A small image autoencoder, trained from scratch: 14.1M parameters, decoder widths [48, 96, 96, 96].
Rows from block 13 of the encoder of a small image autoencoder, named by matrix and row number. Rows with one number belong to one channel. Each number is 50 + 15 x the weight over its row's rms, rounded and kept within 0 to 99. All counts start at 0.
Before each channel's rows are labels from the 100 images, of 14848, where the channel reaches its highest value: "strongest on" is what is common among them. Only what is clearly more common there than usual is listed. The data: drawn small creatures on textured ground. In brackets: how many of the 100, against the usual share in percent.
# convs1: grouped (16 groups) 3x3 conv (encoder.blocks.13.convs.1.weight, 768x48x3x3, each kernel summed), inputs within the group 0-47
# convs2: expand pointwise conv (encoder.blocks.13.convs.2.weight, 1536x768x1x1, transposed), outputs 0-219

strongest on: blue (87 vs 8.4); plain (62 vs 16.4); turtle (32 vs 8.7)
convs1.747:13 53 59 36 63 44 27 54 34 42 54 72 32 39 71 62 51 53 53 42 75 38 67 59 58 51 54 64 53 46 29 39 32 46 46 34 65 72 28 56 62 61 28 56 74 55 75 77
convs2.747:80 68 37 50 63 27 67 61 73 52 56 70 24 50 42 46 37 43 49 56 81 64 54 71 49 46 43 46 56 43 55 45 47 52 46 76 72 56 61 69 38 41 43 56 64 71 43 47 34 41 55 50 73 57 64 73 49 28 62 50 53 56 33 60 41 74 65 44 38 65 55 39 71 67 39 65 88 31 49 75 49 61 34 70 59 41 43 43 29 46 27 58 84 50 42 52 56 52 43 78 58 61 62 65 72 56 49 43 63 34 52 54 51 60 38 46 47 59 70 80 35 29 35 42 37 46 40 74 43 46 48 63 52 63 59 51 37 54 64 49 36 47 58 36 50 55 61 30 66 64 40 93 63 42 62 52 74 59 44 53 69 58 51 84 52 55 66 61 61 46 27 62 61 54 44 57 49 81 59 55 35 43 50 43 69 22 06 31 63 50 49 73 47 43 88 34 60 50 63 52 68 67 55 57 57 28 62 70 29 43 53 37 28 88 59 52 79 45 53 41

strongest on: blue (91 vs 8.4); plain (64 vs 16.4); turtle (32 vs 8.7)
convs1.761:27 46 57 38 62 61 73 46 39 57 75 71 64 48 37 72 56 84 27 37 37 46 55 65 32 49 62 54 57 45 44 45 28 32 49 54 34 49 37 28 56 78 62 72 27 61 54 69
convs2.761:32 41 57 35 36 39 36 42 52 43 50 71 65 34 53 43 42 32 56 72 67 34 50 24 60 57 55 26 49 39 38 71 36 55 42 43 37 46 68 53 75 26 48 21 61 37 33 57 60 22 45 31 51 63 58 46 39 47 53 44 58 62 34 49 33 61 49 59 46 59 49 52 32 75 66 55 47 64 61 38 32 46 38 70 73 45 46 94 59 54 29 59 27 54 48 54 24 59 64 64 52 46 40 45 34 39 77 35 48 63 44 50 37 49 58 39 28 34 71 41 23 68 75 55 25 42 34 65 29 43 40 50 58 72 42 45 41 47 64 78 41 51 49 67 53 41 84 24 50 35 75 40 33 73 40 38 67 40 57 75 52 51 65 61 34 66 72 37 61 25 53 67 55 45 36 37 47 44 41 42 56 64 54 57 44 42 66 54 49 38 60 42 87 37 39 48 57 33 55 53 60 40 50 77 29 67 51 38 59 58 43 53 66 31 32 32 45 39 37 53

strongest on: plain (40 vs 16.4); blue (38 vs 8.4)
convs1.762:59 35 66 49 35 56 45 59 29 66 18 22 50 59 55 45 42 54 59 66 43 39 53 55 20 96 27 62 42 38 69 37 58 63 40 43 31 30 40 50 70 62 52 58 46 43 64 55
convs2.762:48 62 39 39 32 50 22 41 46 68 20 69 44 65 56 46 70 32 40 58 32 49 42 46 37 46 42 49 63 44 39 40 65 48 49 49 58 36 43 51 40 27 41 59 42 24 44 49 62 66 66 46 53 57 48 83 61 40 51 51 44 52 40 26 66 45 23 36 38 36 35 57 54 42 53 57 43 58 50 46 31 44 30 55 78 73 44 68 47 42 58 79 39 51 55 38 41 60 55 49 51 28 18 42 54 55 65 55 44 57 59 48 40 26 41 51 56 54 60 68 49 41 40 91 73 30 49 67 68 51 43 57 25 43 31 58 64 58 43 39 55 58 60 61 34 43 29 44 46 56 48 56 12 18 37 38 62 58 68 65 58 75 33 47 56 25 76 52 47 54 33 51 51 37 48 60 26 58 53 11 40 58 48 65 34 47 74 47 55 66 64 56 06 61 47 26 39 23 56 76 56 23 45 53 31 45 43 48 29 08 40 36 29 74 47 65 76 37 50 35

strongest on: blue (91 vs 8.4); plain (61 vs 16.4); turtle (31 vs 8.7)
convs1.287:61 46 37 28 43 42 65 46 51 46 59 42 27 53 80 70 50 40 53 68 35 54 58 78 35 63 30 62 61 33 59 68 55 87 63 59 43 42 59 40 38 67 54 47 77 20 56 69
convs2.287:46 29 57 23 37 59 46 66 25 44 42 78 46 90 59 35 63 55 67 53 74 46 33 44 49 32 52 58 53 28 45 56 40 54 28 22 16 76 40 41 62 70 37 26 69 42 44 59 63 35 52 16 56 65 40 38 46 66 67 47 55 61 56 53 69 56 53 58 32 38 62 32 49 39 34 58 44 32 59 17 38 40 50 68 34 44 55 37 75 36 46 50 40 54 55 56 38 61 44 56 70 34 69 89 29 44 57 41 56 34 43 55 33 74 25 39 52 46 52 45 53 54 55 74 55 46 64 43 23 48 58 49 36 50 26 30 56 62 54 73 66 26 37 60 74 53 84 59 67 37 34 57 44 41 60 33 29 62 40 52 54 49 65 41 60 42 26 54 20 29 24 12 21 30 56 58 54 47 91 39 60 79 48 43 49 59 60 23 47 30 31 47 51 50 35 60 34 83 59 33 39 47 31 49 55 63 75 42 59 77 65 50 68 20 58 18 37 57 51 27

strongest on: plain (43 vs 16.4); white (37 vs 8.8); blue (36 vs 8.4)
convs1.570:75 39 32 67 56 50 39 19 56 39 35 30 56 30 63 60 55 61 51 26 47 48 45 57 41 14 36 63 64 24 68 42 49 64 54 31 51 47 81 66 49 44 38 51 79 36 59 46
convs2.570:57 43 41 60 48 69 55 69 40 78 50 78 54 24 46 44 43 48 48 44 21 69 45 51 40 66 68 54 28 58 52 37 66 31 38 46 43 64 55 74 50 38 68 61 39 82 74 53 46 41 30 35 69 59 39 34 53 77 57 73 62 36 18 77 52 30 39 34 67 55 71 46 50 62 44 52 57 52 31 40 67 44 55 52 45 43 30 59 37 66 17 46 49 56 52 33 31 55 35 45 32 67 55 65 52 54 25 24 55 51 36 57 62 73 60 48 57 40 61 41 47 42 31 36 55 54 72 61 60 62 32 60 39 31 52 33 57 47 56 54 61 38 65 20 45 38 53 53 41 46 41 22 40 40 46 43 72 33 64 47 58 46 48 67 68 49 42 57 31 68 42 86 51 68 51 46 23 47 22 22 51 26 44 46 47 78 67 46 54 62 69 56 31 41 73 55 60 60 57 63 66 47 50 65 59 37 49 87 50 61 60 63 51 62 53 31 74 57 61 79

strongest on: blue (81 vs 8.4)
convs1.711:30 36 55 41 44 35 50 35 44 52 59 42 44 44 30 36 77 39 51 08 57 74 62 70 46 49 68 11 54 62 45 45 46 47 68 47 50 61 73 33 41 41 22 68 38 43 46 39
convs2.711:52 53 56 49 38 40 65 54 57 72 59 53 67 39 55 57 27 59 52 51 40 64 70 50 29 67 50 60 70 59 49 34 53 43 89 58 54 55 57 34 50 38 60 74 38 49 55 47 54 60 52 61 44 55 36 67 16 56 60 41 61 79 37 53 70 44 53 30 30 30 42 74 36 37 46 84 47 44 31 70 55 48 45 55 73 80 25 46 45 63 64 57 49 75 39 55 43 25 31 52 49 59 70 55 42 44 05 48 66 40 48 75 45 52 55 60 58 47 43 63 45 48 48 44 36 62 74 53 87 62 82 29 65 54 42 35 24 37 63 53 30 60 46 64 36 62 56 39 53 88 50 54 23 59 41 47 25 34 40 49 66 61 25 63 83 60 44 60 76 54 81 78 71 36 70 56 34 55 44 53 38 60 65 56 68 60 58 56 62 28 42 42 39 40 63 52 60 69 50 32 55 40 46 56 42 47 72 66 43 64 39 26 44 43 68 65 36 62 38 48

strongest on: plain (39 vs 16.4); blue (35 vs 8.4)
convs1.64:49 40 73 34 59 39 44 40 50 63 89 48 66 46 38 45 50 62 53 53 47 46 49 31 50 34 58 81 46 45 43 30 84 36 26 31 46 50 30 35 32 54 21 34 46 34 66 65
convs2.64:54 21 65 68 49 73 36 63 57 48 48 63 80 57 46 52 66 83 49 28 42 56 59 27 24 54 27 51 55 52 41 58 40 40 53 56 44 54 63 64 41 29 41 61 36 52 32 66 56 55 46 39 47 38 57 60 67 56 25 54 45 56 65 45 86 56 61 51 37 37 27 37 25 78 53 55 33 56 51 44 58 19 48 64 50 93 48 34 51 42 80 60 40 28 42 46 62 22 33 64 45 49 72 50 37 57 53 43 39 46 43 85 25 31 50 55 28 51 72 45 51 56 44 35 51 56 37 16 28 52 39 38 45 40 76 55 72 51 63 67 41 58 51 28 19 62 25 45 64 77 39 67 59 49 58 20 68 61 37 31 45 66 52 47 46 59 65 50 54 69 49 65 28 54 52 43 60 89 27 64 37 51 35 37 72 45 62 74 65 74 50 75 46 31 87 63 51 77 10 51 31 74 48 35 30 39 30 59 26 59 54 39 70 52 51 50 51 49 38 43

strongest on: blue (82 vs 8.4); plain (59 vs 16.4); turtle (31 vs 8.7)
convs1.213:18 59 58 37 53 71 58 62 74 44 64 62 57 41 46 54 72 27 62 59 30 29 62 59 56 46 37 46 52 37 59 56 44 15 50 40 79 74 76 60 37 60 42 34 45 67 67 38
convs2.213:67 49 43 58 28 47 34 40 69 73 42 52 32 33 38 58 68 55 38 43 63 80 59 49 39 33 31 42 54 71 42 55 56 13 45 47 35 65 64 54 50 21 61 59 58 36 65 51 58 53 47 28 63 48 42 40 62 34 52 46 57 63 88 50 42 64 82 52 60 69 46 54 60 46 51 43 68 38 34 63 87 54 60 51 58 43 61 58 30 52 46 67 39 34 71 25 53 59 40 63 29 42 20 46 62 62 65 41 58 73 55 47 34 52 49 33 53 60 45 48 56 40 42 26 15 66 75 54 42 57 39 41 53 36 55 35 36 46 74 49 53 54 45 47 38 57 45 49 67 65 20 39 39 45 50 37 51 56 64 50 70 65 50 51 36 66 63 47 27 59 84 48 56 30 40 22 45 31 39 60 40 37 46 38 47 68 37 35 51 48 68 72 40 43 61 57 53 82 80 59 39 67 74 51 64 54 51 65 36 61 62 23 50 65 06 66 62 28 46 36

strongest on: blue (100 vs 8.4); plain (66 vs 16.4); turtle (34 vs 8.7)
convs1.371:41 91 37 62 77 60 55 70 56 62 37 21 61 42 82 47 37 36 57 54 63 57 59 24 52 35 69 50 42 26 36 42 59 63 72 57 62 31 55 42 66 54 64 43 55 62 41 46
convs2.371:31 30 26 66 53 41 18 62 47 37 42 47 67 67 92 27 54 46 63 57 27 28 34 37 40 55 41 57 39 46 17 48 49 52 58 42 40 58 60 70 31 72 61 47 61 55 24 73 40 54 45 43 70 49 64 37 44 35 49 40 29 63 45 46 30 28 58 29 44 38 35 69 65 48 43 31 36 46 66 41 51 48 24 59 68 51 58 57 19 60 26 47 58 45 52 41 58 45 59 38 48 73 55 35 43 53 69 37 45 62 45 46 55 36 41 38 46 68 51 50 19 82 42 60 53 69 34 63 32 66 25 41 52 41 35 40 52 43 49 64 46 37 48 39 76 52 58 55 72 47 78 57 61 03 39 42 43 54 44 38 28 31 49 57 52 45 55 49 62 27 35 45 39 36 69 66 55 55 52 41 65 64 46 36 52 50 99 31 53 57 84 40 37 35 38 58 27 72 34 52 45 34 33 51 41 58 41 45 38 45 16 45 47 47 28 40 67 39 42 33

strongest on: white (44 vs 8.8); jellyfish (33 vs 8.1)
convs1.525:56 48 31 64 79 52 47 47 31 38 44 25 38 39 14 46 62 49 58 31 32 34 50 37 71 43 36 68 43 28 44 53 34 53 34 61 47 28 76 45 50 43 54 70 15 47 51 65
convs2.525:66 93 66 73 49 39 49 50 15 57 87 61 53 46 60 67 48 57 40 58 45 44 77 83 73 71 61 56 64 86 92 56 41 28 68 45 46 61 69 92 20 63 81 49 59 61 37 19 53 48 47 69 27 46 15 59 87 42 54 58 59 44 79 59 55 51 65 63 82 41 60 74 49 46 36 58 48 45 34 65 58 35 36 40 35 42 66 64 49 66 14 50 47 63 42 24 43 64 34 76 67 45 24 00 59 58 54 44 65 62 50 40 36 39 26 36 55 77 44 61 51 53 70 54 53 55 40 32 58 51 22 40 51 61 75 57 26 41 51 44 78 57 78 16 50 63 58 51 58 48 36 67 59 53 68 57 56 71 64 20 44 42 52 29 27 78 64 41 50 54 53 36 49 66 59 74 46 68 49 64 42 25 60 60 53 55 89 62 35 55 47 51 47 70 63 72 65 33 38 38 86 62 62 69 34 46 33 51 34 51 52 45 49 60 40 51 61 40 46 81

strongest on: blue (100 vs 8.4); plain (65 vs 16.4); large (55 vs 25.7); creature: turtle (32 vs 8.7)
convs1.179:21 72 56 75 50 24 39 59 32 41 55 62 50 45 43 42 72 52 67 36 70 41 40 37 74 47 39 45 34 63 33 49 77 62 44 32 51 65 57 47 64 42 80 49 81 67 54 44
convs2.179:40 60 15 69 39 48 49 71 74 31 42 40 76 44 47 32 30 66 49 61 53 45 45 43 50 62 60 77 49 48 69 59 18 42 35 38 69 34 31 42 55 23 60 44 54 33 53 57 38 42 48 34 84 47 72 29 59 28 43 62 53 46 50 43 47 36 44 57 47 42 38 45 78 64 38 29 40 23 48 58 57 47 33 36 17 60 50 53 31 45 65 67 37 47 60 64 52 53 55 50 60 45 61 76 53 79 48 26 39 77 66 64 43 20 40 55 56 37 48 52 73 69 21 28 29 82 44 42 34 30 39 74 52 49 35 61 52 57 48 60 32 53 64 48 23 32 28 40 40 60 61 22 47 55 37 57 23 41 49 58 55 76 76 48 42 39 51 57 57 40 56 37 27 40 39 60 62 45 91 56 35 15 30 66 46 49 20 41 73 50 66 67 45 42 32 62 16 18 46 58 32 40 78 36 48 64 62 41 57 55 56 73 41 31 52 31 60 48 38 22